{"encoder_arch": "mobilenet_v1", "model": "image captioner", "dataset": "close-ups of made-up surfaces with and without defects", "train_examples": 203450, "image_size": 32, "crop_scale_min": 1, "horizontal_flip": true, "translate": 0.06, "rotation_deg": 10, "tokenizer": "word", "vocab_size": 30, "encoder_norm": "batchnorm", "encoder_activation": "prelu", "encoder_depths": [2, 5, 2], "encoder_kernel_size": 3, "encoder_stem": "single", "encoder_widths": [80, 112, 176], "fusion": "cross_attention", "decoder_width": 192, "decoder_layers": 8, "decoder_norm": "layernorm", "decoder_norm_position": "pre", "decoder_activation": "star_relu", "decoder_mlp_ratio": 6, "decoder_head_dim": 32, "decoder_fused_qkv": true, "decoder_bias": "none", "decoder_qk_norm": false, "decoder_parallel_block": false, "decoder_dropout": 0.05, "decoder_inner_norm": false, "decoder_drop_path": 0.1, "decoder_positions": "learned", "decoder_cross_attention_every": 2, "decoder_tie_embeddings": true, "init": "small_normal", "residual_init": "scaled_by_depth", "optimizer": "muon", "muon_scale": "original", "lr": 0.0094, "momentum": 0.95, "nesterov": true, "orthogonalizer": "newton_schulz_5", "adamw_lr_other_params": 0.0012, "grad_clip": 3.0, "steps": 6700, "batch_size": 128, "epochs": 4.2, "lr_schedule": "cosine", "final_lr_fraction": 0.05, "warmup_steps": 670, "weight_decay": 0.09, "adamw_weight_decay_other_params": 0}
Rows from block 3 of the image encoder of a small image captioner, named by matrix and row number. Each number is 128 + 32 x the weight over its row's rms, rounded and kept within 0 to 255. All counts start at 0.
After each channel's rows are labels from the 100 images, of 14976, where the channel reaches its highest value: "peak on" is the class under the peak; "top examples" is what is common among them. Only what is clearly more common there than usual is listed. The data: close-ups of made-up surfaces with and without defects.
# conv: pointwise conv (encoder.blocks.3.conv.weight, 112x112x1x1), inputs 0-55

conv.45 [173 129 127 137 129 138 129 103 162  94 116 119 155 152 132 127 136 147 178  95 126 131  84 112 102 194 100 160 128 120 109  80 134 160 113 166 122 145 169  76  87  94  96 184 188 146  88  91 117 129 121 128 120  91 117 203]
peak on: stain
top examples: tiles; hole; stain

conv.108 [130  83 123 109 129 120 147 158 118 115 213 150 140 156 110 109 113  97  94 165  88 147 193 160 110 142 123 153 118  64 116 165 110  56 110 168 134 117 130  88 135 131 104 129 108 125  59 121  74  81 161  67 187 103 125  77]
peak on: bright spot
top examples: bright spot

conv.63 [ 91 132 115 146 160 154 133 101 177 144 115 112  93 143 153 118 159 132 118 110 164 103 156 103 144  87 129 203 100 163 178 187 178 125 127  91 102 107 114 113 126 130 128 143 187 134 124 125 124 179 162 101 146 116 160 143]
peak on: smear
top examples: smear; woven cloth

conv.35 [ 98 142 143  85 148  66 107 106 159 152 114 151 129 100 104 129 134  77 248 100 138 132 149  95  86 151 115  96 138 156  88 158 161  91 146 126 159  96 172 118 113 158 133  56 127 145 194 136 117 133 102 114 175 155 128 177]
peak on: bright spot
top examples: bright spot; circuit traces

conv.15 [130 131 117 108 147 139  85 182 181 172 120 145 109  87  67  96  90 161 219  98 121 105 180 125 110 136 159  93  96 190 152 162 134 143 119 100 106 124 125  69 158 181 137  71 161 143 137 104 160 109 144  71 106 133 148 111]
peak on: bright spot
top examples: bright spot; circuit traces

conv.78 [ 85  72 117 137 135 147  72  97 141 111 173  93 168 118 158 142 127 110 163 147 165 125 192 157 140  65 129 227 128  82  98 121 110 112 165 140  81 159 168 119  87 111 112 102 131 118 159 116 148 137 150  95 124 117 100 137]
peak on: smear
top examples: hole; brushed metal

conv.99 [147 138 117 124  89 128 111  99 140 109 112 156 132 162 127 174 111 116 109 121  87 130  83 147  86  91 106 104  91  71 126 126  77 118  92 156 110 175  99 142 176 110 176 168 172  31 125 146 153 182 144 184 148  92 149 167]
peak on: stain
top examples: tiles; hole; stain

conv.88 [143 119 130 147 163 151 139 139  85 194 136 145  96 113 111 129  85  75 154  76  82 115 100  90 134  86 151  52 142 108 135 116 145 128 143 114 140  78 155 150 161 104 130 105 134 125 113 115  83 138 125 145 141 143 116 143]
peak on: bright spot
top examples: bright spot; wire mesh

conv.72 [141 116 138 120 176 164 146  99 151 181 111 111 182 130 121 101 116  40 144 144 161 113 104 125 111 114 143 103 156 154  95 142 141 149 129 145 169 114 132 128  83 138 155 117 159 163  93 120  80 114 153  96 104 113 125 115]
peak on: stain
top examples: stain; woven cloth; circuit traces

conv.61 [158 164 121  88 111 162 112 153 129 128 178  96 161 149 112 144 141 162 150 146  82 129 115  98 127  97 192 144 174 187 116 134 151 138 131 188 172 140 156  85 203 178 106  58  88 119 177 101 129 138 133 130 114 194 129 181]
peak on: bright spot
top examples: bright spot; circuit traces; leather

conv.105 [ 91 161 149 154 142 144 135 145 143 130 165 133 180 165 188 202 103 103 152 179 140 122 109 132 110 168 122 135 124  71 152 106  99 131 127 104 152 142 142 111 133 132  94 185 157 133 164  72 195 141 174 135 128 147 136  39]
peak on: hole
top examples: hole; tiles

conv.101 [118 164 164 137 102 104 123 160 148 132 170  93  83 154  67 132 130 145 181 109 114 164  90  77 117 145 101 132 136 123 166 142  70 121 133  99 128 184 185 117 103 161 123 113 188 113 160 117 122 127 117  69  92 199 179 172]
peak on: hole
top examples: hole; brushed metal; tiles

conv.84 [136 138 139 117 132 137 162 123 185 169 194 174 114 127 169 164 103 110  81 153 126 131 161 199 110 147 142 158 140 170 115 147 147 221  99 107 140 168 138 129 127 145 128 172 135  76 176  78 126 150 114  99  79 150 182  85]
peak on: stain
top examples: stain; hole

conv.87 [108 118 122 150 130 155  98 148 119 115 125 103 123 129 130 135 174  80 107 125 187 113 122 134 134 139  79 127 111 103 194  79 151 103 150 122 129 153 114 148 145  98 120 151  52 108  78 150 173 151 114  79 118  95 151 108]
peak on: stain
top examples: stain

conv.9 [154 182  64  97 154 128  46 154 155 104 134 140 122 128 124 138 166 139 135 131 122 185  81  75 126 165 162 129  98 181 128 134 123 163 101 118 160 131 148 107 163 128 148 151 147  87 144 166 113  98 148 136 143 205 123  96]
peak on: hole
top examples: hole; tiles; stone

conv.103 [128 119 102 130  85 151 117 152 165 156 172 166  79  84  49 162 186 111 123 121 152 120 183 133 159  83 141 156  91 111 134 107 149 154  86 114 165  40 124 127 169  86  80  43  73 144  87 118 124  85 130 115 152  58 108 153]
peak on: bright spot
top examples: bright spot; leather

conv.59 [136 167 147 126 146 114  81  91 161 113 205 132  51 118  83 135 101 104 106 143 127  98  78  63 236 130 162 118 127 133 144 156 114 120 166 133 129 140  95 122 129 196 182 155 148  83 189  73 158 138 109 144 123 107 163 115]
peak on: bright spot
top examples: bright spot

conv.27 [129 118 100 143  65 118 114  98 111 107 133 117 144 125 163  91 119 121 157  86 112 108 158 110 142 163  89 164 105 153 141 122  91 102  66 102 166 148 145 116 130  64 116 224 131 159 124 141 130 167 120 177 140  73 118 206]
peak on: stain
top examples: stain; tiles; wire mesh

conv.51 [107 153 138  96  81  91 169 110 191 139  96 142  75 170  82 167 110 174 109 145  86 132 104  89 117 174  42  84 174 114 138 107 109 113  91 147 122 122 141  58  87 145 162 167 164 150  82 136 146 125 137 121 147 107  94 160]
peak on: hole
top examples: hole; tiles